config = dict(
    model='image classifier',
    image_size=32,
    num_classes=12,
    mlp_ratio=4,
    shared_expert=True,
    patch_size=[2, 2],
    widths=[80, 160, 320],
    residual_init='zero_last',
    muon_scale='match_rms_adamw',
    nesterov=True,
    steps=10600,
    final_lr_fraction=0.05,
)
Rows from block 2 of a small image classifier, named by matrix and row number. Rows with one number belong to one neuron. Each number is 500 + 40 x the weight over its row's rms, rounded and kept within 0 to 999. All counts start at 0. Numbers have three digits each. After the name is the row's rms in percent of the matrix's.
After each neuron's rows are labels from the 100 images, of 14848, where the neuron reaches its highest value: "top examples" is what is common among them; "colour at peak" is the nearest of a few named colours to the mean colour under the peak. Only what is clearly more common there than usual is listed. The data: rendered solids tumbling over patterned floors. In brackets: how many of the 100.
# fc1: MLP up (model.blocks.2.mlp.fc1.weight, 320x80), inputs 0-79
# fc2: MLP down (model.blocks.2.mlp.fc2.weight, 80x320, transposed), outputs 0-79

fc1.134 093:504526514490491453531587525496495566492455474580528454493522552466478531519555404508462553502548538471552473439450530471496475557528596563511460480481467486489483488512508522457511541458561453550519440477467462446518474558496483510477523411
fc2.134 119:494488452511521396523442513528444514434508403483513490525520521457536507501546485530488481578457526518487494457555513456493463520459469432549532468512503452568480450509529504472534501503512532415420551479448435484551462460545528509462532431
top examples: blue object (87); its colour: blue (58)
colour at peak: blue (43)

fc1.279 101:462471500528496479475532484495516486520467583551497503593538451480524433505506524543525547552522569535529460514477522485531511505465443482441491520532481552446534502584510534456439506464490469428541428501611548498475526521538474554486519420
fc2.279 102:481528453529490438509502546500509473620498460498466460467493542524495540518532489462551490462523544490482451531535522503526440391449408502540534527547549548556546474487524501397467501480479530507510452420500553492483498539490470516497441544
top examples: blue object (62)
colour at peak: blue (50)

fc1.265 100:508457553504420507494530496539420417513497521525499484516479534587524509539501458518521513458500491523549527473526529507463525537584454512457445441465557520418483536463464502517519502496549467464489415525470512429489531584506500576460430525
fc2.265 110:486550452494494548494503567518483543562552480528478480536440535567473527538483501564527530461462517465497435552462565554480473421499449448449541492531487548451491495486502454518525530488544550421484431526514529505553537475461462600519492448
top examples: teal object (98); its colour: teal (30)
colour at peak: green (65); cyan (26)

fc1.217 115:558494485555550446458484442486506502542415512509519506517465560470564553499518533483538511463490517543471481446495575544481522465481469539562509475457506502459499470583540533449517554576530429545472434456494493464439488482562534544491474424
fc2.217 107:527506547535512505512466516446451512497557543512487579526438389439432490479524507476468470496574495477507477467507510479537547480545480506469442517508562516542555539481608463468533483540456508551487494540498522508445455422492493590471462482
top examples: black object (50)
colour at peak: brown (54); black (30)

fc1.284 096:473542531503438458502488432526481517488519524427499553504500461462541529516554490540514489490530496497565485497546532422474449507448546481532461496467470517511572533514514524497558466525537489518469547462552420487370496499498437512469500620
fc2.284 103:455515540526438423440506508553480458507577498443494452499482486509511423488548499434499457478589551512490510499516521502552441422492500474514519484422484486447503555455483541500590495533459435548506511542470550556495487413476507470473511500
top examples: white object (82); its colour: white (48)
colour at peak: white (73)

fc1.317 095:487509562531524508468464464503453444592506418514478447472518545481480458495562526522522514498487578498512517537507459593512434498492473538485509485492568440505502478476484556535519523449564411421516488551460538488504550453578465517513515448
fc2.317 083:524563554589444517478534396523445537510488546501485478518428453447429462561480520477504459375499510490470555483453532487511501505482546495535543482493485529509505500491529524482472499514550484581485506470524552466504421439510510505512512577
top examples: black object (43); its colour: black (25)
colour at peak: brown (51); black (40)

fc1.28 096:562524489426498516512497481531465474587485524533525481499589535522530542455457479529451526603506461458561495480489537482537456545482499438473439481454530459562485478509570470491490441538501517496566465548440509481523535513532411479441493461
fc2.28 103:536536444547497538530528468572464578496490484534517466523569560458540531520435466500463522483493558543400531478543577496493533505504509519604431491488479478496483522433449455484511512491563503469467482515474443472508539579514509475474537559
top examples: red object (54); its colour: red (34)
colour at peak: brown (50)

fc1.183 096:493515465416444487587518542501545540505526438524518485507515514581552533472464499504455526504419501522468503502447540445543534506552564486597448522418484554512556503452521491528457494554475554511486444552477519517477529529536556552482504536
fc2.183 087:516550493447500469471498479478484536520489473500509495544485481538505455564532432527464504460542561470480562523448536525566529528483467511580500424542479489492518543552564562406524503510521576577566538507508461509480484519536483583476490415
top examples: teal object (49); its colour: teal (33)
colour at peak: brown (48)

fc1.128 109:421512508487540542505449526605463533519520477495508511487505489551494496539552491436524502512511403476477536470528544401490541510478500499523595554456458551490511540449499445550525496516451497482473474517517571458511480505552607490482442482
fc2.128 103:496489461473512501526418529491497502524429466482527513522550593546492475512426531557527436492520543479499497463477501533444526544525541475528472506482399444468459510454525482523506485422443485476453458439507483522517582521551585546481506573
top examples: light from behind the scene (51)
colour at peak: brown (48)

fc1.238 108:445447524529531487458500497528534536553559476484543527466537472467487467516462494452481545521560556494489548557503543475480568556483478497570531522474564474592508504524499535472540533542494486479515481491568447572401552483534568550429535500
fc2.238 106:513454457523468476514508505545496409486475558578429503495516528579462527505482534518494489544395474473460542598491523484467482494575515449553522450524455595522449498540497487519537515487447522536520461482481483452488473531477471435456539534
top examples: purple object (52)
colour at peak: purple (36)

fc1.198 101:476439511511568559497436440464489447464495521504424546478503465477509543441466480524528526437534478491530428589482535537527488471474510530452500439532497516499431551540515520492493514535473471520544434581556510502490508442561473597449494495
fc2.198 105:489513501505505530509392563549547502479520606591558454502480440543545481506476468484469426505503514554522518500521467504421490500448517526427536514505518515525553545558548527478452520498536505461488540541500583470514490425527530471451526479
top examples: yellow object (72)
colour at peak: brown (65)

fc1.277 085:548445514578559547480432476469497484509455559538528545506498506559504515494531546451473496505531456544513531526488542466558535527482566510516506574483495511459483428484472551525526538585489393514530466566506467533518553516573541558459523473
fc2.277 111:558471555512553474510538457512591459465469486563505536508423507475489381473486498503479568490494503549541443498513520531428484526530467428489506523502499448519532526563495419471509486492465513501457504542489526457438477483582425558507469525
top examples: black object (67); its colour: black (40)
colour at peak: black (72)

fc1.156 105:520457514515522493440527502491471452501550451544486545436540550541523537494519460589514479485435521417491485504465530608508452480535470522484505436500524523490558442493542441495460518485442510470488453503447576450528506508498536480485498380
fc2.156 109:470466493505508476384535486462496533488456480459502568495436462471427514508564477424478465485529449463452503525490529466511529450511496534533548493544490561497459504476558524530447544453432471562509463430486497518546534500412553478462510433
top examples: black object (40)
colour at peak: brown (50); black (29)

fc1.150 099:500471524529558536495517481447515531518447489578517504476505463504548507459529485449494447453540470602417487575500508549428489509543499544519565527464559535545472520463508531466474479524503450432520411542501576531520493466530496478491570445
fc2.150 130:510558480447491499593460505466483486546487471478463574583457513406525470509539539511480569521514528438498492490464557584609526510510524517545500564448517478469483494530477512453553465515538451566475509464547559524503494455489456510520512485
top examples: red object (82); its colour: red (39)
colour at peak: brown (80)

fc1.118 093:460455501501544533518594476466486512586489479503546458462528515448533449478521433447515467529587530529476506495545536471476519499446482498512571535509571438605515505490514559481466401471482487483536462463460525478467513517491524505418525469
fc2.118 089:489521419532494539518594457526501487503467536469497535507477428567426488510478551509424490422501422519464559445477498524476495494515527510567519469460498563493500451395477470461518508441466546471582468512454517534481495524463473464490504454
top examples: purple object (79); its colour: purple (34)
colour at peak: purple (67)

fc1.72 099:513539478456480516498467476446518465444493450540431483511541468511585473488526388475518497508484499546506515507507549489522489566478505486490488556453458475449445586561457512426560545552586484553451491483547457503501475468462577498510461493
fc2.72 101:530511483474484450449606500543505536449529529443481555582518439448483478483436460512541518499465479473446443461489443533535495526552535536586522440450517532506516541471529498520537527488509548499566513509559420534557531485472519468566476511
top examples: white object (56); its colour: white (34)
colour at peak: white (40)

fc1.161 104:460467485521593525443456478448510510470487501521525493460597461520508461504500509446491480577589554544474447494516502554515538493452477437511470474523547502619535527533528488490532461552430487502508446539564495567518491488505533531440482512
fc2.161 094:472486461531493533479482525537456477517465477555491533506475483618506556532487465552515518483423480438426490468475488474522493474571527513576516512478517524518519435438481456527575448487497518576563488548402505541444530482465461528498555485
top examples: red object (80); its colour: red (35)
colour at peak: brown (46); red (34)

fc1.231 107:524519522528520499491544464550529498449485505411553538576513585444515463496574475502456496505472498553493569524525558528518521536424498450543481534526505420476505555522463526526518496480520530495467478506557512565438494465555476520491495625
fc2.231 113:477510508462449463495474560504518535467500496519576518482467545497465465509592508453477487497499532468476477479454528501509495510530464499522519494563528577540553494452480466499499546576460491577509578534507543530642474486504441568473507417
top examples: white object (68); its colour: white (40)
colour at peak: white (30); pink (28)

fc1.19 106:415533494509453492539550499430492511511477492445463491437547508599511533492532512474552502532488462516593480520545561485491523508487450533501560490531471499495512559508466401450512510496507375505516468521512474453551514499548516562525552450
fc2.19 121:530460529508530503570460580565542528513512501559458517512428461492491524426482444509493541478508486455530460618489553444466545570491500483491478464493494514560504501560489482443526499533470482409436504486516549436480543473500539498504422479
top examples: its colour: black (25)
colour at peak: brown (49)

fc1.66 108:526487522446453551452490519475499446528481495543503486495535498482567420457532543475446430515557521534476520452489525446530470480583471413497570489562384520486544596414510495511476511482503525514490521495473485466469483479555516511451514486
fc2.66 090:563480489489580482463525464511409458532461564561502531417536502562533493462581495550472474462492543533436503490492497543465479602542445457490517452510535552520550478500510476532502457441518535508524523500474482460515503531572500448459498564
top examples: orange object (65); count: four (47); its colour: orange (33)
colour at peak: brown (57)

fc1.312 100:498506483445497454446481484468487505453472423527468463538496453416455523494577500501470493428495451460464450588497471506497476533495509495494514460453477437480373581536500472490503499514466565509560533512509466486492431433564516521505502547
fc2.312 116:478489428463512553454588513542494538490485506458488485450461528489549475483549539471492526499514532476563520515545461567516539563508470490490604569548483572548517533506484407508474571455509491494530499486578490527470450521549560473506544549
top examples: yellow object (82); its colour: yellow (36)
colour at peak: yellow (49)

fc1.15 105:541469607495503509473504505480513509499515522569494480489512481522507476498478485499528484594475498523539467433395536523476455558487427540540457468510515511450458506448486529501474567514486417471464448497584511494465520512575451539497560412
fc2.15 106:528484467489461505576522524523591534617459571521452459496497531494513503531515470548528543414538517444452492499496535485544422464496447429510529493512543550553541481562543487518494502471479462433468465499512474464528501505472478587523475546
top examples: teal object (74); its colour: teal (34)
colour at peak: green (38); black (31)

fc1.59 100:584485515510495463485453485475521479503510531500561499452486541529494380499501494473497448558448524477515555473447388447454495570519439467539521461585502530490490537491480514538443548527478520508480439493515454534579512488490464529444523446
fc2.59 097:508480491492516437486533556481512479484493584476464568428497478493589528435530488549557489523475562490470450556507464433560458504480434487439516578590515490529497423514509545530451511563488516500517523490461476496502491502544584521509460534
top examples: yellow object (67); its colour: yellow (25)
colour at peak: brown (53)

fc1.310 099:505479488516349454553409464546482454447471510477476449468477441548492469555505450479555557479510517534473497486495460395507501450487514501450468519498465460489481541546505482517514522497506490545484564454523416515522527515561538509468472537
fc2.310 090:535549453529445534482559425547484503526517575507517610541497473428554529527523486487495487550535455506477510514529514560533539520499536520559562469440538509559447542442507513498492533511525495484545483438567455522489573456464509502424519541
top examples: white object (52); its colour: white (26)
colour at peak: white (45)

fc1.216 106:513536529464513567497557520493529462470499557459455536530443411365552483504538485487498429514488491525528513478545445468517475577462532480472484493420503477546522521536493561504533518516468448503521511430519447448521505563518438494475560501
fc2.216 105:514451572530500481426486443508539439580533484474483405500464528477504531466571532394528481473472483477469480521494546466487515512444571513508565504460499508538479471508514539497510473437505438523559467550537491475473479475500467604430491512
top examples: white object (62); its colour: white (40)
colour at peak: white (35)

fc1.144 103:543492453517591482504533611455497535552452600555496483475512499489513441491524445529513508525462500563420573516490489568530545505462482496493553479538542477505525439562516495464531498532421484520515440507470536535501506449539452497486511441
fc2.144 074:439486471500447444418506467477487442560507433405476555479550467434457543540558495521485475472466460518527474491435462569530543525539490492488527540513495450502500492490522483455517502528475411534469578539451489486462493558480472578549476482
top examples: blue object (46)
colour at peak: brown (46)

fc1.267 101:554445484491495562468519493473443417407536480546413513489466545515469552515508465517491512447505440530512470527505506532502526517462451541429485500542531478434545518489472461499585508510507513493495517535506480504496469404566458616497454478
fc2.267 132:464535426556555526538466503502470501477559487473537548520445480471483578559456496469522429469450542553460520519409538525432529486475534450518486480407481533471533502530585498503497507512466540454551490545547543444449524468517482528556522479
top examples: green object (90); its colour: green (32)
colour at peak: green (86)

fc1.166 094:404497488434507498523480564476486461550489460493474538511455517550426530397513475463517536470503534540482463509545479501470487557477563421515509492555458495560497450453502485537473489534590495498519443497494522569558427497503476553492539564
fc2.166 117:398440487491486541465535491486461459591498522546427481488540477436513517539526529465527421516563527432504446494469491494499479474479437519511513490566430425503499562492475500513489534503492495460445555486571465474514542505434457485528465429
top examples: red object (45)
colour at peak: red (27)

fc1.2 105:454497454466461489498515568500477541509503528600502480465472516468534465489517520532442473462529439490462482520509509418482504482449459546434434478444455540512534457526458532579494519557492497496516552473445479420494480590515449552441461441
fc2.2 089:522509505540481475442485547546466470547542446541535494453439557524595503525491417552502520525452497530507491437526542526514505560475467502465498408570539496482464470563500539532507462512535536509447527522555590573530502492437499554478516472
top examples: teal object (56)
colour at peak: green (29)

fc1.17 084:565486563513530476480477473452407492455571484525446527513459509518561500513450484513484510472543455465514485507488524496580516492559517536484540526592532526451442537474481537506594548495438529404559481484501550435516491530483551547505517471
fc2.17 135:437479579493481476464549531531568518460516483479539510518524472515441515549505535469435471570522429535494514453530449512493547491524562576456476502524546495530457459402539495555472480453554482505513516462428470575477560520479497509440486555
top examples: green object (92); its colour: green (29)
colour at peak: green (87)

fc1.43 097:433510544505563476502572465474540477571445514519551458437537506479490444497487527427490512492553549448417503530514526529448510506433514480592541511553497511577509487477536481505468513472482492518539551455588566532460488521555468508438518497
fc2.43 108:514520470502524555530585468456543460460507513497500519525458484545461539559494553498429456509447435500443552495464540476436549476543501552533490423494522553458434480394487491453484514500525540433510514488483500571509468534457469433464454500
top examples: purple object (79); its colour: purple (34)
colour at peak: purple (72)

fc1.18 093:444506537567544498472558419496531450493536512504601509513531540496461446475515535510469551531497477534481547483537477547472535489469497528579475539541473443560531439479562481488441477445532477456469456530503531453503600565533447492474510530
fc2.18 128:504468450443463553479449537502508487477487474433473532509490449416470457499513557407528521473529561526448558510461497523527495408494535496499507489480493522478511552506460549535437605466507507543531502558580485527523511479506530579571523470
top examples: purple object (94); its colour: purple (50)
colour at peak: purple (73)

fc1.299 094:539424476560514512511573564503571501548501468533551575497490463517463542464492491410503552552562513520461530544538486449503530544534500514509491490460540449590498516426479534410525500493535575561497491557549500520500503513512473528478496552
fc2.299 107:522532443487502448464508454497503528567568507496443485526472506499433551492461480537515408548513528547499514489479537508478501584462563513497490504568444639489487525470462474496433482596507494449494471532512499483525480534489507506556538431
top examples: pink object (53); its colour: pink (28)
colour at peak: pink (26)

fc1.213 095:432502484546508554508519535521576472541417485499552509456495521516479433455561503493518527531521567542520488494566546541424445494429506425572471543494502456596481500528561493520498513540518510544524525491523547535544440483549449493496554505
fc2.213 127:492486459539489610478604496467520491554519441436493573487493509429471521500557565429517482486525528532482443477458482491464555426471532547493536471523545472544478484411484478469475562537498523457497521471500510553551508542459493538545498479
top examples: pink object (93); its colour: pink (41)
colour at peak: pink (64)

fc1.94 091:502405519504457486477512488411476522439435495520490501502481498515575482585497427475417500497509436565579557491456500488483457514500499508508515428526527546414492445517492443483555527551516422502520508535490509483485497482540509569472448479
fc2.94 115:535502560501498569535552494488490464552524498579521545511480509524512523479514475464532504495544564544543506593477545444466501450541418438476456461436524524526494519532542504482547497529468460542516550515518465479425496510499485562547454376
top examples: green object (57); its colour: green (33); its colour: teal (25)
colour at peak: black (60); green (35)

fc1.1 099:480491575575499553543405471553491492529544429570507421459488532511478485482556522489480507545499544402538523498473500585418463512527499495503486503434569507512487454565510546514518511480430456456514447508482524525535508525534538512459493489
fc2.1 089:432493557487496404582483445510470491494498495459518497524406485486449416556497573408499543452488519513455536490470493508516537499523488472480500474518519490465477397539561464530516551512515516535508487553517525411540440509477489523558532505
top examples: purple object (45)
colour at peak: brown (51); black (26)

fc1.101 084:579505443417504517507477549539414454480498521601425469524523522529488489504445499531486530483525508562470474532529456522551527482472515478437539440501499523470466542497462495574553483470477554532492566572474528474570469440551513538502539488
fc2.101 105:426453548535463475488540473589494502502490478498485510480487485553494550534499546464470515493458470574487546592509488438423532466491439474538508443433467530422556450615514528500506550515425519509530536507503519525495494449449484477528506502
top examples: green object (58)
colour at peak: green (51)

fc1.185 108:477496502495588533473503497493554461565503501552544499457496433465480510566486473474500502470579486544468454590463482535466511509513494521540531456467547558617516459474551526538480399524516530504548480481548491522550495463572472538469535464
fc2.185 113:474537471510516483552525459458454433470495502581456536536456478584474536469438466534501641539452424463409481440510473483535499524536543570541507520500496494483513490495480502575516482513539516541523524510453492579462486494496477481498502470
top examples: red object (97); its colour: red (28)
colour at peak: red (78)

fc1.84 103:503527422516451524528570437517484506478526457480489446570566477564477554526541460459489470561487510448581471483460533525485546497561511455542526428472528502556445514595547512493477453488535536534499420470514510452545512437490526516474491511
fc2.84 081:450544459559508438529482483469491537535414477458458500425495550446464551413542492487494524516508513460494514536521505420508568521488446466569401508506472497501493443537415508482501442517446425546526520483476487530473476523457461528542503480
top examples: orange object (42); red object (39)
colour at peak: brown (47)

fc1.172 099:514443564525475483497509444432471513471541496489526536486475453439463575485510492535435493560480507525531499491442473511502550524458496551482534539478550473468582475493561541462454433502468480418445439464461487494574546427520454532441466469
fc2.172 103:531444507486424530453488528526523569493471495519477543437493461440451454519490494453499508435510522569545535519499490511496560460495495518494581474439531549490447575524547490450429481557460602500554502439510492462540447524496464517550449502
top examples: black object (52)
colour at peak: black (52)

fc1.30 098:500504533527526505510508479502490459486481466510505517423563531525568424525571511459525516507436509530500465405545465532461496483467543422529439490499495479409574474559520463429488481504572508522504479425528484504531488476546402493468463463
fc2.30 103:522500517491516490453558539461481516556494480458470582428466554501501487526520511494465495535487535464518458509495452458650516556458445464480454469529430528524480543490469511572501506487482454464550494499462571520448492403505562506518517463
top examples: red object (92); its colour: red (51)
colour at peak: brown (52)

fc1.108 103:489515500472410538520485548490481492454457463459472458502478430471472482505522433438472519483512497553491479509480442437462505529485532472424463559413483434470412530519488501527530539566512466575467535477545447472485469450543549492471504578
fc2.108 118:467521479512495495504594466544550526505575485423502499562433465492555468569540513485449543450557529523504457533490562503468547471473561547514611488524475511535499519408488514518509552534482501484565524473526462471467465475455459493478549456
top examples: white object (58); its colour: white (39)
colour at peak: white (59); pink (29)

fc1.130 085:448468495458498525465512465510545491529507513540608453434493531492483492453498526488486547538547475465522511562556506426447484488482553478517565482542551436525497517445576500511523439496430477548571513477483584527479514486511429509410526499
fc2.130 088:494510475486515543524581517538536481510445506501500511536517483482477597539528546488439485465577471481454531426512565507467560501495511552534493510543494529480512487537473514583454494500619501487567536532483461534526478538410540481515430440
top examples: purple object (52); pink object (50); capsule (28); its colour: purple (25)
colour at peak: purple (41)